Rows from block 4 of the image encoder, named by matrix and row number. Rows with one number belong to one attention dimension. Each number is 200 + 40 x the weight over its row's rms, rounded and kept within 0 to 999. All counts start at 0. After the name is the row's rms in percent of the matrix's.
# q: attention query (encoder.blocks.4.attn.q.weight, 384x384), inputs 288-383
# k: attention key (encoder.blocks.4.attn.k.weight, 384x384), inputs 288-383
q.64,106,211,209,136,214,205,78,166,161,169,232,271,201,214,223,192,279,200,286,253,195,286,92,288,185,202,147,200,200,166,217,209,200,168,241,249,166,135,187,198,236,201,77,171,210,215,196,260,178,230,182,273,274,221,199,231,259,221,215,167,175,234,237,262,218,185,213,246,203,199,196,202,162,206,190,146,146,244,152,230,158,232,198,201,198,204,221,209,205,232,200,74,175,198,169,208,197
k.64,112,192,200,179,211,206,302,209,229,90,242,207,212,200,200,206,212,160,214,208,213,191,149,172,166,217,206,221,199,233,161,176,216,156,246,143,313,238,191,156,228,85,256,253,148,245,172,244,210,253,66,71,197,168,197,275,200,225,196,212,222,281,145,179,192,175,248,183,235,146,139,234,180,195,204,200,117,211,157,218,215,252,260,230,203,345,191,206,187,192,148,201,176,137,236,87,259
q.65,104,185,184,177,196,254,131,241,203,205,207,200,211,187,191,188,166,122,216,209,214,156,89,197,143,173,210,159,176,202,67,204,179,231,225,205,229,201,219,171,157,201,203,202,188,188,230,217,211,169,218,157,214,238,204,218,207,255,341,215,200,215,171,189,182,226,196,235,252,161,198,205,197,209,210,192,144,148,161,274,213,208,180,190,163,243,201,228,238,191,198,200,214,282,168,240,248
k.65,101,195,206,205,198,209,217,237,169,282,206,159,226,265,217,186,286,189,217,197,196,228,214,204,196,181,203,250,300,152,223,155,177,145,201,211,188,196,209,202,210,199,222,227,195,206,151,200,227,247,147,154,231,212,214,205,202,208,201,254,203,247,194,216,126,203,151,181,198,263,201,243,199,188,241,240,178,283,219,204,124,240,202,146,192,162,192,224,188,165,174,193,192,182,247,157,198
q.66,109,178,194,274,198,198,220,194,208,232,226,164,158,205,242,209,194,158,195,201,248,228,190,146,221,224,231,200,201,184,237,227,260,184,108,145,254,185,209,217,202,196,186,153,241,239,196,209,238,173,215,271,219,254,256,260,192,200,248,137,271,161,159,197,249,152,173,186,183,208,79,235,208,164,221,201,194,190,119,213,199,203,198,185,121,255,238,251,201,212,214,171,22,144,215,162,200
k.66,106,189,201,194,193,216,201,201,241,198,201,196,202,145,225,196,253,167,263,199,179,187,327,221,212,198,189,208,198,202,198,200,192,196,216,203,242,172,203,189,206,200,298,215,217,229,185,197,184,177,200,222,180,153,304,227,243,243,198,82,196,236,187,212,202,160,225,275,233,152,205,226,203,193,216,199,201,157,229,129,200,212,198,204,201,237,176,212,203,212,162,162,110,200,169,212,197
q.67,111,148,152,258,235,251,189,206,230,156,224,193,158,173,161,157,189,194,281,228,222,220,216,214,186,199,198,237,208,171,126,200,242,241,200,215,174,209,214,144,227,217,193,195,173,148,140,72,282,133,209,173,201,181,210,262,241,160,255,207,187,213,179,188,204,151,194,199,201,190,270,188,236,234,170,208,193,171,217,205,216,208,191,221,199,188,176,177,233,200,210,245,215,227,198,194,155
k.67,113,224,217,216,242,200,97,122,200,237,172,186,290,200,198,152,98,209,171,256,216,146,82,202,160,177,233,195,186,190,160,234,176,182,210,201,207,207,188,200,133,189,199,206,175,157,199,227,155,156,222,223,228,211,154,200,187,204,154,221,169,164,199,213,190,231,239,236,254,214,278,193,231,192,202,129,217,233,162,203,213,185,184,163,202,202,273,244,201,165,182,197,236,188,239,108,181
q.68,109,196,284,188,187,187,184,199,204,197,203,250,213,210,226,271,266,218,200,169,103,151,218,202,168,172,177,188,248,186,295,196,204,149,198,215,199,179,188,224,203,272,174,271,170,202,217,238,232,244,196,211,176,265,158,186,199,266,201,259,181,281,200,251,201,206,199,194,207,214,208,227,184,194,206,179,202,240,207,264,237,117,132,263,225,139,263,218,182,219,190,183,294,172,182,164,181
k.68,106,203,185,200,194,190,194,287,153,225,198,207,193,212,176,250,138,232,92,204,199,258,163,215,200,248,235,195,308,199,266,144,164,204,215,89,204,166,195,205,252,27,142,163,206,225,145,203,200,196,195,141,203,236,179,200,298,206,228,219,229,248,213,154,176,232,133,196,229,237,184,252,145,248,228,200,235,254,239,239,168,129,267,201,229,198,189,164,298,222,212,215,156,198,119,206,223
q.69,098,182,110,204,128,270,213,142,237,158,187,235,190,210,129,251,207,222,303,211,152,245,171,215,176,172,167,203,196,201,193,246,210,143,32,223,235,289,194,163,220,262,285,133,230,182,196,217,200,236,195,220,169,228,171,215,198,250,193,249,191,219,190,193,200,168,207,199,198,197,200,229,158,203,166,173,172,199,215,263,286,162,213,233,156,144,150,170,192,216,193,195,210,203,178,203,265
k.69,106,213,151,225,148,202,170,265,230,179,198,200,230,197,238,207,148,186,228,190,206,168,199,197,182,197,225,197,221,249,247,338,197,199,169,179,203,172,211,232,198,198,197,214,208,185,252,176,199,214,276,212,202,128,206,208,296,194,241,269,264,222,200,220,226,93,244,150,200,236,150,202,268,260,128,112,210,187,106,200,144,183,198,154,235,217,211,272,265,181,235,166,233,185,201,216,199
q.70,104,226,225,200,224,116,240,190,231,259,194,204,187,193,283,204,149,258,63,190,168,149,254,198,163,177,209,227,173,266,218,156,163,202,204,181,169,200,180,174,213,187,200,249,228,176,207,221,192,249,201,171,218,214,197,131,233,205,82,160,232,169,213,211,223,193,142,236,194,205,204,216,136,166,267,204,280,192,214,146,200,159,199,171,211,185,210,234,144,242,146,176,196,201,255,258,167
k.70,111,196,212,165,240,225,195,205,149,94,350,217,198,186,241,212,243,145,274,217,200,190,145,212,200,195,223,248,161,190,198,194,222,200,203,109,224,236,116,203,247,140,185,192,160,268,213,206,255,172,216,191,150,195,197,167,162,198,159,185,191,145,151,165,157,187,125,237,159,215,197,228,200,165,219,228,242,196,200,199,198,206,290,256,192,210,208,168,192,194,207,179,217,224,188,233,195
q.71,102,202,190,236,127,163,290,190,185,222,135,172,232,224,200,142,151,173,215,145,204,271,244,222,275,259,170,207,199,211,256,165,251,230,164,200,106,174,226,200,241,148,217,144,242,193,201,105,289,201,203,140,209,215,234,262,208,182,178,169,206,207,293,232,201,192,184,200,159,203,197,198,175,219,224,198,183,194,198,204,253,249,266,198,286,138,186,194,128,200,237,220,191,194,202,261,161
k.71,105,212,201,204,133,211,208,161,307,202,169,198,200,193,193,200,230,220,168,174,229,201,214,231,200,217,202,238,145,171,133,207,204,207,102,189,179,196,173,182,193,227,195,198,202,219,222,169,288,221,228,296,200,269,202,271,144,177,50,162,187,138,289,227,331,247,211,225,186,185,184,238,205,200,176,117,220,204,202,201,228,163,184,248,163,272,259,118,217,269,245,245,220,187,113,183,200
q.72,117,220,220,222,191,200,221,261,98,212,239,162,197,203,181,190,200,196,239,193,149,159,192,200,145,211,193,136,273,142,105,170,270,245,196,225,144,222,228,183,209,153,260,190,145,182,194,200,213,199,235,163,157,152,215,89,211,143,151,244,199,94,171,160,149,223,208,198,169,161,177,167,227,208,159,185,200,173,188,188,195,225,275,303,213,183,181,183,221,246,208,195,205,198,209,183,212
k.72,131,155,298,175,232,148,202,193,185,213,205,160,238,200,174,104,218,201,190,220,214,220,251,200,200,195,198,239,164,216,199,204,269,236,161,333,172,253,253,202,145,219,201,200,184,180,192,155,186,151,196,205,247,219,198,148,127,181,173,110,195,143,182,186,249,327,255,218,199,124,228,280,201,161,201,228,137,213,210,174,199,235,145,195,198,182,218,223,200,202,200,234,274,249,288,190,200
q.73,095,209,187,121,192,212,168,226,176,220,203,235,168,266,158,187,118,206,199,188,254,160,155,159,199,208,188,190,289,266,162,191,204,187,201,188,194,201,187,213,109,201,185,154,197,180,185,173,216,152,244,199,231,291,155,213,157,194,214,129,215,211,173,179,192,162,147,141,224,143,203,178,201,200,185,157,170,201,220,265,187,133,183,178,301,205,227,223,252,138,220,183,191,156,199,311,296
k.73,104,293,302,191,17,202,163,200,210,216,161,139,206,193,245,145,190,215,204,156,228,176,282,168,240,126,177,193,280,191,263,116,184,207,188,187,199,199,226,183,199,198,151,239,172,176,131,272,308,172,224,186,201,201,197,248,207,206,187,275,200,200,106,199,179,193,101,177,198,254,235,200,263,241,208,210,240,201,200,200,200,195,206,205,261,184,218,236,223,277,203,306,215,199,151,197,198
q.74,103,193,187,245,205,255,191,201,213,134,177,179,174,193,247,200,263,195,90,217,238,144,190,213,175,166,190,169,186,194,186,179,202,205,231,154,165,229,213,183,163,221,188,173,165,209,201,234,198,184,140,234,198,119,262,148,171,156,143,188,172,201,158,211,168,180,154,218,216,199,251,165,223,262,232,209,222,203,206,161,145,234,207,156,271,200,222,183,198,194,239,164,201,191,279,158,206
k.74,116,173,197,146,180,143,157,211,201,149,203,197,220,180,201,125,138,201,168,299,186,212,192,113,202,166,202,160,240,296,191,193,225,200,240,271,205,224,272,137,144,230,183,199,220,166,185,202,199,159,214,182,192,190,200,201,190,234,205,138,200,189,190,199,180,219,199,188,237,90,248,205,124,216,189,260,200,145,222,204,217,195,234,218,203,177,194,177,226,197,252,226,195,258,191,244,167
q.75,102,143,197,190,218,138,215,227,182,152,209,256,214,192,212,214,155,274,202,199,155,169,178,126,205,194,190,207,179,195,150,200,171,257,264,195,250,145,327,192,205,246,194,212,189,184,190,199,230,152,193,184,206,204,200,209,200,189,246,187,162,176,139,204,150,225,159,210,233,216,206,200,209,195,206,218,184,226,195,171,201,244,180,172,201,207,253,196,210,140,137,253,242,239,194,125,218
k.75,103,240,183,213,190,187,143,257,169,199,176,189,232,171,160,239,180,199,200,122,149,173,247,213,217,202,195,186,269,156,173,195,244,200,228,238,147,103,216,211,135,225,234,151,147,192,158,233,204,225,230,168,292,185,194,187,186,213,243,187,251,177,165,244,203,171,160,209,214,203,255,196,215,282,224,180,201,142,229,151,238,193,175,203,227,164,233,181,207,199,204,204,140,240,185,284,198
q.76,114,237,226,214,185,248,175,198,206,245,201,155,197,200,189,185,79,178,87,218,200,187,293,132,198,210,246,215,225,219,228,143,155,186,198,162,106,285,175,201,210,221,199,225,97,204,186,186,187,219,223,192,243,153,194,171,295,165,141,198,180,179,99,199,128,220,200,214,257,260,221,155,218,279,161,231,258,196,197,147,177,148,225,232,236,205,218,233,112,242,202,221,262,215,191,194,200
k.76,112,170,173,165,231,211,205,153,66,247,251,141,189,199,146,206,204,219,188,206,185,211,195,190,200,173,269,267,202,178,266,159,228,223,185,328,177,227,175,206,184,179,136,197,243,185,197,265,168,129,185,241,230,179,202,195,200,163,212,174,144,199,157,170,124,260,187,192,191,219,191,209,272,195,155,216,217,214,200,171,81,237,215,181,208,198,205,203,186,210,118,270,214,152,259,198,200
q.77,110,204,151,167,264,200,272,190,215,175,197,198,119,189,232,113,206,179,136,229,296,193,200,105,236,158,204,246,196,219,97,277,167,236,269,277,129,170,205,180,187,138,279,187,201,201,216,202,152,186,302,147,198,240,250,173,167,184,295,157,295,213,221,139,233,208,142,169,217,197,87,245,196,127,201,290,152,201,202,198,221,209,224,198,202,219,188,229,154,177,202,179,201,193,210,157,168
k.77,110,200,222,197,225,201,177,166,212,215,240,162,194,217,278,74,238,168,260,197,136,189,231,183,181,143,191,207,201,220,274,131,192,198,155,248,197,253,214,168,217,262,188,196,136,171,207,200,163,135,239,201,217,139,252,259,186,142,169,79,173,163,215,262,205,207,201,203,183,184,205,93,181,252,200,178,201,250,219,203,229,188,209,195,250,233,211,206,281,197,204,211,201,198,189,222,176
q.78,109,160,201,140,201,226,186,196,198,200,201,193,248,198,162,237,198,165,209,237,264,226,191,204,152,145,200,193,200,206,196,253,172,200,194,200,202,194,136,262,126,210,223,200,217,195,189,212,194,259,146,225,264,171,201,270,179,325,225,208,174,235,235,179,210,149,259,200,215,199,220,203,222,175,217,283,135,199,217,245,210,154,182,178,215,194,195,234,276,173,213,220,242,153,115,152,200
k.78,111,205,183,197,256,211,203,158,273,283,213,267,146,255,191,133,198,246,112,134,203,247,198,196,164,230,199,162,195,169,198,201,197,144,229,100,221,160,171,189,255,136,226,166,207,225,187,230,157,237,195,177,224,208,200,232,259,238,220,194,142,248,295,188,101,211,149,202,205,198,191,192,202,208,200,200,152,228,224,202,106,166,201,196,195,278,183,196,187,187,248,147,179,170,187,208,148
q.79,104,156,218,217,203,162,158,200,197,279,269,209,219,227,198,196,160,221,218,223,276,254,115,200,153,112,151,157,241,261,204,208,209,141,219,205,153,184,200,221,217,233,258,213,182,189,203,260,95,195,187,186,238,232,141,180,132,199,143,227,196,206,154,240,143,227,200,178,201,226,195,93,161,204,131,164,198,242,223,218,201,192,139,198,339,200,198,204,194,165,208,187,298,218,162,135,203
k.79,110,198,240,200,200,210,271,251,168,197,254,213,215,226,148,200,240,199,208,171,223,198,198,207,197,239,200,200,205,271,218,303,176,214,244,210,160,206,178,196,197,172,201,199,190,193,177,213,264,221,125,119,210,218,96,241,171,232,254,175,207,192,126,157,188,193,164,144,189,200,198,151,265,315,197,312,207,195,211,215,144,218,172,225,348,172,277,214,133,174,192,253,213,162,154,181,200
q.80,097,214,175,207,204,202,241,189,190,202,188,193,305,183,203,166,199,184,208,145,102,179,256,205,235,227,155,208,201,160,206,181,195,232,195,131,235,239,192,210,194,235,205,261,175,207,197,213,230,257,179,261,181,208,119,201,234,192,203,256,170,224,202,215,200,232,265,203,241,255,226,177,199,182,247,199,299,235,207,166,172,274,194,241,185,247,201,212,202,210,195,203,252,200,199,159,250
k.80,103,224,105,225,182,230,171,176,120,185,213,209,159,201,198,293,210,229,142,129,288,223,200,228,226,249,177,190,202,203,198,243,222,233,215,200,188,190,152,204,220,183,207,191,197,211,302,179,236,187,171,209,200,201,165,176,220,185,201,221,214,94,251,193,202,228,208,102,123,201,176,200,232,194,200,181,182,141,193,207,153,187,200,184,183,217,200,156,110,192,192,244,180,243,256,251,218
q.81,102,183,215,222,226,240,192,184,134,226,221,178,165,191,99,210,208,283,207,253,163,166,176,232,168,227,188,201,221,235,143,245,228,154,186,221,257,253,194,182,129,256,230,262,198,193,211,227,221,190,253,220,161,236,204,312,157,216,353,212,161,171,200,168,197,184,213,181,197,196,124,285,202,102,160,204,131,242,272,255,188,204,137,234,117,191,153,194,252,272,227,232,186,209,149,208,173
k.81,109,196,275,216,199,227,208,178,214,218,204,186,246,155,230,192,165,159,176,188,174,189,172,202,175,165,170,64,192,201,292,201,205,225,217,211,236,200,207,282,225,183,211,203,186,178,236,212,140,147,202,207,200,211,253,168,172,215,212,243,251,197,241,177,203,198,168,227,198,210,176,197,195,192,219,261,162,272,230,223,200,167,190,185,199,122,147,295,184,193,197,155,269,253,201,191,141
q.82,104,259,214,184,222,196,200,203,188,220,218,215,233,209,204,178,182,179,287,124,190,200,203,198,224,237,207,163,215,232,204,172,276,239,250,119,197,235,187,158,203,167,193,200,201,195,185,207,206,204,179,106,191,247,73,181,195,210,166,256,226,211,189,160,199,131,160,143,149,202,263,134,267,260,271,200,165,173,199,200,174,210,244,218,171,200,211,181,221,207,212,143,204,243,169,223,214
k.82,120,183,198,261,125,193,201,227,182,179,250,155,247,222,395,202,202,241,180,151,309,197,203,205,281,204,181,200,194,168,190,200,180,202,100,201,166,259,180,195,219,212,197,192,158,222,219,215,263,184,204,154,199,204,178,184,176,261,172,211,209,167,208,196,197,195,135,88,227,201,235,243,159,150,199,244,211,134,203,208,193,200,215,246,157,257,358,316,194,233,165,215,209,219,200,225,215
q.83,108,171,183,173,114,193,258,202,288,273,172,139,198,196,175,246,164,149,181,159,222,250,158,200,230,208,218,184,217,139,233,262,298,207,109,143,277,203,245,175,202,146,227,137,248,193,146,130,247,204,155,120,164,220,242,219,200,214,241,197,212,209,190,208,210,136,268,192,151,178,163,250,245,258,245,129,195,200,195,225,224,182,203,208,127,212,179,85,380,176,198,262,98,195,206,239,197
k.83,111,220,201,256,138,189,216,188,188,301,179,252,279,195,145,221,237,208,277,148,189,278,294,256,181,113,217,210,181,195,218,230,196,210,190,224,245,195,251,200,189,212,202,195,220,228,182,177,126,171,248,264,261,233,211,192,227,234,188,187,201,180,205,221,230,185,172,211,184,210,236,259,70,151,210,201,250,173,189,165,210,176,189,183,180,178,190,232,222,296,220,126,140,200,182,202,139
q.84,101,224,192,182,114,277,147,136,167,155,201,194,197,226,204,139,164,167,197,237,208,171,105,289,199,224,211,195,169,222,237,276,245,203,174,181,265,206,130,205,244,165,197,185,169,150,230,237,119,205,164,155,250,170,183,167,271,145,137,253,244,161,223,177,203,223,210,267,184,174,253,169,143,210,207,166,198,124,155,172,194,223,246,144,194,237,231,205,241,198,250,160,142,201,201,190,263
k.84,104,158,191,214,217,205,240,193,143,200,266,316,126,215,195,224,204,242,233,200,214,234,284,202,201,229,231,285,134,190,125,205,193,166,187,85,250,235,184,207,214,202,147,239,288,200,164,192,207,235,157,203,179,225,203,99,201,172,211,302,176,245,188,218,168,177,183,259,243,258,167,201,215,84,200,177,217,185,221,217,162,262,202,169,181,207,137,267,162,195,165,197,209,163,200,152,243
q.85,105,187,177,247,215,283,273,244,249,214,199,189,273,164,204,162,153,177,201,192,202,199,197,163,195,174,220,213,167,164,203,228,246,203,156,293,219,196,157,201,199,235,274,193,212,187,198,187,226,140,237,132,225,175,309,191,212,203,159,181,203,203,187,217,198,248,198,235,167,233,166,200,138,184,212,199,228,207,154,236,314,241,208,169,193,279,212,260,194,263,176,238,76,208,190,197,178
k.85,110,103,126,236,238,183,262,159,94,314,166,146,136,201,165,172,286,226,209,223,122,200,252,228,194,225,193,242,138,156,150,207,205,196,211,215,213,198,202,209,218,230,248,207,268,167,244,156,178,209,205,201,271,233,197,188,203,198,196,102,201,214,196,246,237,220,307,213,213,121,202,201,200,200,201,153,186,251,212,151,165,237,201,167,183,209,207,156,173,177,152,206,173,197,200,188,238
q.86,107,146,228,196,165,341,192,270,176,131,202,199,236,197,205,182,223,209,205,170,250,253,220,196,211,212,127,179,245,172,205,128,101,238,151,219,142,144,212,200,187,215,148,142,218,231,239,89,280,218,240,201,197,190,297,206,191,170,167,190,230,190,256,176,210,198,293,166,221,223,198,197,244,200,110,208,184,199,164,172,200,238,190,198,243,135,166,229,213,200,196,199,201,200,216,295,202
k.86,119,222,164,191,168,231,176,170,271,190,86,198,190,153,209,227,159,202,230,280,168,115,197,180,216,143,149,218,231,141,209,163,193,210,187,252,168,203,291,193,200,279,209,217,213,200,200,229,158,166,196,257,192,187,167,279,217,178,158,198,161,202,200,220,242,214,235,199,203,186,221,267,189,199,143,185,153,285,173,194,272,163,165,133,212,172,206,182,230,226,236,182,169,198,222,110,235
q.87,108,193,149,236,191,199,282,159,281,327,87,151,229,199,200,246,201,226,113,148,165,156,217,193,127,199,221,205,200,286,277,186,184,174,230,185,168,211,184,208,184,245,226,251,200,170,214,203,209,215,179,186,178,262,218,217,197,217,201,182,179,274,196,189,204,172,145,235,186,213,213,203,158,202,284,169,219,251,279,266,200,132,164,207,275,200,231,187,230,210,269,161,205,162,205,201,175
k.87,124,166,205,230,173,170,260,183,197,202,268,196,278,198,204,176,226,192,178,200,183,245,161,226,188,217,205,227,212,201,247,235,200,280,232,151,196,225,182,160,200,130,150,202,191,188,201,175,222,175,206,160,191,284,188,237,150,200,174,170,222,212,234,167,142,235,156,201,151,199,148,218,177,197,212,265,203,202,189,207,105,148,299,258,225,209,191,156,199,240,242,252,222,191,180,256,135
q.88,110,200,202,211,194,202,219,202,146,197,213,207,228,212,139,185,176,226,177,202,168,204,164,260,192,255,155,255,160,218,229,192,189,213,116,160,184,195,141,200,151,202,224,181,200,186,203,198,324,231,245,201,222,192,212,295,199,260,193,175,211,219,282,228,206,181,143,208,221,172,208,200,138,202,140,202,199,271,241,249,202,252,165,211,247,159,214,198,219,240,225,173,206,135,206,131,206
k.88,108,235,201,220,65,209,167,269,327,245,197,211,177,212,227,152,162,245,59,110,184,212,296,204,165,200,167,214,192,219,224,253,203,180,242,162,227,208,204,205,193,214,201,228,206,204,192,201,309,193,219,169,202,292,202,166,197,174,164,199,168,128,195,214,191,225,226,128,189,201,164,227,251,243,198,131,181,208,199,232,117,185,255,196,226,146,84,175,242,199,201,199,204,204,157,183,223
q.89,102,212,138,205,218,196,178,244,183,147,183,128,170,189,222,161,244,199,224,201,169,188,244,195,136,142,233,207,188,200,157,192,190,189,210,237,222,257,163,254,217,191,288,200,131,141,136,197,216,207,217,170,198,256,177,149,200,260,129,221,203,162,189,222,233,171,139,273,200,69,207,225,120,163,269,156,216,179,176,256,201,102,210,228,239,188,162,186,198,238,193,200,247,200,288,208,179
k.89,104,216,198,146,237,180,176,207,190,212,352,199,221,200,218,145,198,198,215,227,213,260,257,224,154,197,243,199,175,244,204,214,200,206,107,212,195,239,182,184,107,133,165,161,218,218,223,188,188,186,196,175,212,208,189,195,210,203,180,183,169,158,253,187,197,259,201,262,219,228,211,197,200,202,192,212,299,218,245,199,118,116,166,195,193,220,239,208,317,209,212,177,274,298,194,304,142
q.90,104,236,243,122,245,122,208,185,228,224,165,147,231,204,277,199,208,236,188,174,145,244,191,198,243,168,204,218,271,153,256,141,203,161,192,229,196,205,196,200,286,160,162,164,266,197,202,218,137,202,204,252,169,236,137,214,212,274,289,174,156,224,204,205,207,232,209,200,200,214,202,198,201,200,259,125,249,265,201,238,186,213,210,201,202,230,184,184,213,214,165,200,170,203,252,223,235
k.90,100,181,236,200,197,115,196,213,262,200,103,167,122,200,196,212,116,148,109,131,191,217,205,190,224,215,223,156,214,191,224,204,221,216,263,185,162,138,203,197,206,124,232,215,229,197,229,160,323,228,200,188,188,201,203,195,239,204,268,222,200,184,145,194,207,218,193,130,246,214,150,173,170,218,126,187,150,208,104,202,242,231,252,199,185,253,118,158,204,146,174,170,201,203,141,210,208
q.91,104,174,208,185,193,91,179,215,160,208,200,267,161,216,108,243,239,244,252,198,194,220,176,231,206,197,214,185,239,187,142,270,226,204,200,203,205,209,219,181,209,213,153,200,302,204,204,201,199,184,141,209,169,219,201,204,171,250,179,264,193,196,217,245,185,217,329,36,197,198,210,251,177,205,216,199,169,196,265,249,201,179,194,233,221,201,229,158,235,165,178,212,255,226,215,329,221
k.91,108,220,258,190,197,209,175,179,200,207,210,205,227,226,219,273,199,200,341,178,227,215,169,270,194,220,260,134,254,257,240,186,133,199,179,150,158,207,60,175,200,122,202,108,141,279,199,174,157,207,195,244,181,247,200,173,230,187,206,232,217,198,199,174,207,168,186,219,132,206,244,195,209,201,291,193,243,133,190,213,267,174,168,185,184,179,223,214,174,206,241,226,180,270,145,213,204
q.92,095,220,173,139,240,195,200,231,160,203,212,258,203,186,220,229,334,167,241,219,190,197,213,162,170,141,206,211,205,144,170,254,205,201,190,246,242,142,201,220,188,206,204,182,162,176,199,312,170,207,137,204,160,94,307,180,218,212,206,232,207,175,211,237,203,180,223,170,197,195,207,220,166,184,179,239,262,185,169,198,273,200,204,217,171,243,179,118,225,180,179,199,145,180,160,194,214
k.92,114,208,196,202,237,190,187,211,203,194,179,223,147,245,183,194,246,204,159,60,170,229,226,161,193,205,249,234,177,91,252,199,196,190,227,217,264,229,170,215,237,257,202,199,201,242,161,157,119,193,207,210,218,192,201,116,235,182,217,138,203,169,170,246,182,177,255,253,216,204,196,184,201,119,270,85,148,143,202,200,217,201,172,165,211,140,193,197,220,45,271,168,191,288,231,208,187
q.93,102,198,167,140,225,203,101,200,209,76,298,241,201,145,244,188,242,200,342,206,213,231,172,243,176,184,154,191,208,126,190,206,179,236,229,244,209,75,240,306,228,133,154,178,207,223,264,239,160,196,188,240,252,253,175,224,146,211,196,144,215,207,224,192,229,195,209,232,251,190,191,237,252,190,203,181,186,254,141,188,188,216,204,256,172,167,193,245,170,158,229,211,181,228,210,202,216
k.93,108,203,164,168,272,271,244,229,216,144,214,183,199,223,189,237,200,154,251,318,252,182,117,196,170,287,219,180,240,159,162,172,130,151,221,173,185,192,251,148,217,123,275,180,240,201,170,234,189,271,34,161,208,168,236,257,205,199,192,198,279,240,200,225,243,194,240,234,278,174,189,223,155,215,165,201,87,246,199,202,241,252,161,230,200,282,205,230,148,203,192,200,140,154,209,136,242
q.94,102,205,214,107,218,200,230,197,226,191,196,188,199,205,319,267,275,240,202,206,171,192,215,196,177,126,200,182,130,131,217,200,79,100,222,245,166,171,243,215,231,308,263,185,197,178,200,201,40,108,226,227,195,175,179,167,138,200,270,200,166,198,259,196,182,246,189,209,282,157,222,221,232,166,196,193,255,255,292,125,200,175,205,193,263,207,153,138,160,106,160,181,208,164,272,151,216
k.94,107,198,181,229,195,196,194,280,200,197,182,216,116,204,160,202,117,138,131,213,198,211,140,171,233,180,207,208,232,253,241,210,273,226,313,186,194,191,285,199,202,225,201,187,174,181,161,168,200,214,109,42,156,189,192,198,156,208,205,201,217,210,115,218,203,183,190,177,213,189,107,195,160,231,194,190,22,246,136,206,294,233,183,207,221,188,121,167,182,117,201,190,201,196,221,199,219
q.95,105,199,229,182,134,160,164,151,213,196,213,243,112,231,114,183,131,166,199,327,196,201,175,191,218,229,218,279,205,221,223,188,204,200,173,217,229,190,200,201,224,201,217,159,201,255,177,241,199,198,200,241,201,151,206,294,327,208,220,201,236,156,197,222,198,200,232,189,217,152,200,237,216,148,156,205,217,183,199,149,200,241,251,217,81,182,227,201,158,226,132,234,194,174,182,189,201
k.95,111,202,199,178,210,206,214,200,224,200,205,177,199,196,200,216,137,198,206,203,183,184,196,198,158,187,229,207,150,219,194,213,183,137,179,238,223,193,160,248,135,226,190,215,184,229,200,207,95,220,252,263,195,200,268,151,243,183,185,231,209,209,205,217,210,185,263,339,216,201,121,198,304,204,239,181,224,184,215,150,197,213,153,166,217,175,153,272,238,167,203,199,186,270,167,260,219
q.96,091,192,226,246,187,211,182,225,201,221,209,216,292,270,206,183,141,167,188,202,181,101,255,195,151,205,189,221,199,200,283,201,199,197,224,239,232,180,200,130,171,238,246,125,269,239,212,179,228,195,177,207,174,218,239,203,233,225,197,188,194,248,200,172,194,194,163,170,298,181,200,267,133,178,237,172,232,141,314,228,222,212,204,252,185,184,193,200,202,199,232,204,200,268,175,227,186
k.96,096,199,173,214,200,257,230,201,254,145,203,126,212,209,225,279,197,123,237,258,305,254,202,201,191,250,222,207,199,131,225,258,187,199,238,247,183,204,174,196,135,239,211,200,176,183,88,178,197,149,305,170,187,138,201,175,197,204,193,150,217,249,202,240,131,138,187,149,199,192,161,223,201,210,173,254,201,207,189,235,199,196,229,279,250,178,243,268,368,164,211,197,178,199,217,152,223
q.97,101,203,202,193,203,188,198,269,196,156,169,181,210,197,200,213,200,50,190,203,245,182,206,198,189,209,243,215,196,291,181,279,228,189,156,246,271,205,229,165,137,227,201,203,182,172,192,158,175,189,251,140,259,205,203,209,255,202,175,226,209,266,177,167,241,225,254,186,196,140,123,297,244,189,183,255,82,203,227,221,230,152,251,200,286,207,122,108,169,221,253,117,191,216,207,208,204
k.97,097,210,208,200,218,163,198,214,201,213,187,145,246,196,202,202,170,198,117,174,148,200,209,178,195,167,168,207,233,263,129,200,254,232,203,209,183,209,183,265,203,212,221,185,200,153,200,156,161,177,241,189,181,210,237,196,217,193,165,153,200,156,188,133,270,199,204,185,200,211,225,207,206,205,229,187,187,200,244,213,256,127,208,175,248,92,200,203,277,160,311,127,142,223,299,140,302
q.98,090,217,198,207,124,198,115,122,209,245,197,176,198,257,156,243,205,271,305,211,224,241,142,196,195,198,154,222,223,155,227,182,194,285,202,238,72,111,203,147,190,207,165,123,175,227,165,200,224,237,150,220,230,200,209,184,161,292,101,155,260,193,200,197,194,167,195,200,198,202,224,156,202,218,231,184,172,182,195,171,220,247,201,252,267,250,261,248,244,203,197,193,150,122,94,190,182
k.98,097,204,198,212,193,154,219,201,197,198,199,185,176,218,199,308,234,283,205,150,198,149,217,197,160,154,216,184,181,189,236,135,196,237,163,193,200,180,224,200,188,238,131,148,267,235,233,193,182,191,138,200,208,109,233,188,200,174,158,201,208,199,170,219,255,200,265,200,207,203,145,197,202,193,165,229,173,173,84,182,193,207,111,193,188,190,156,195,177,214,180,204,218,234,185,250,186
q.99,111,197,242,204,239,129,213,207,280,231,221,191,162,197,198,142,205,266,199,159,130,200,297,189,315,161,216,202,188,229,253,199,165,202,303,253,228,184,235,150,222,254,193,188,177,113,208,203,214,96,200,198,253,194,170,161,202,172,178,150,200,243,197,171,140,204,160,182,228,211,192,142,207,162,203,167,221,193,133,182,209,184,226,267,196,201,202,214,180,209,176,202,166,205,173,236,195
k.99,101,216,188,184,218,286,275,52,229,206,200,190,270,163,286,209,294,179,202,200,284,200,198,207,211,100,196,190,241,304,193,135,217,197,199,374,194,193,122,200,153,184,162,199,202,152,237,196,201,179,253,253,156,243,162,204,203,187,245,199,136,252,191,197,200,126,179,185,238,197,181,167,181,263,200,220,271,318,197,227,176,247,195,191,295,208,197,194,201,220,208,223,189,157,200,194,205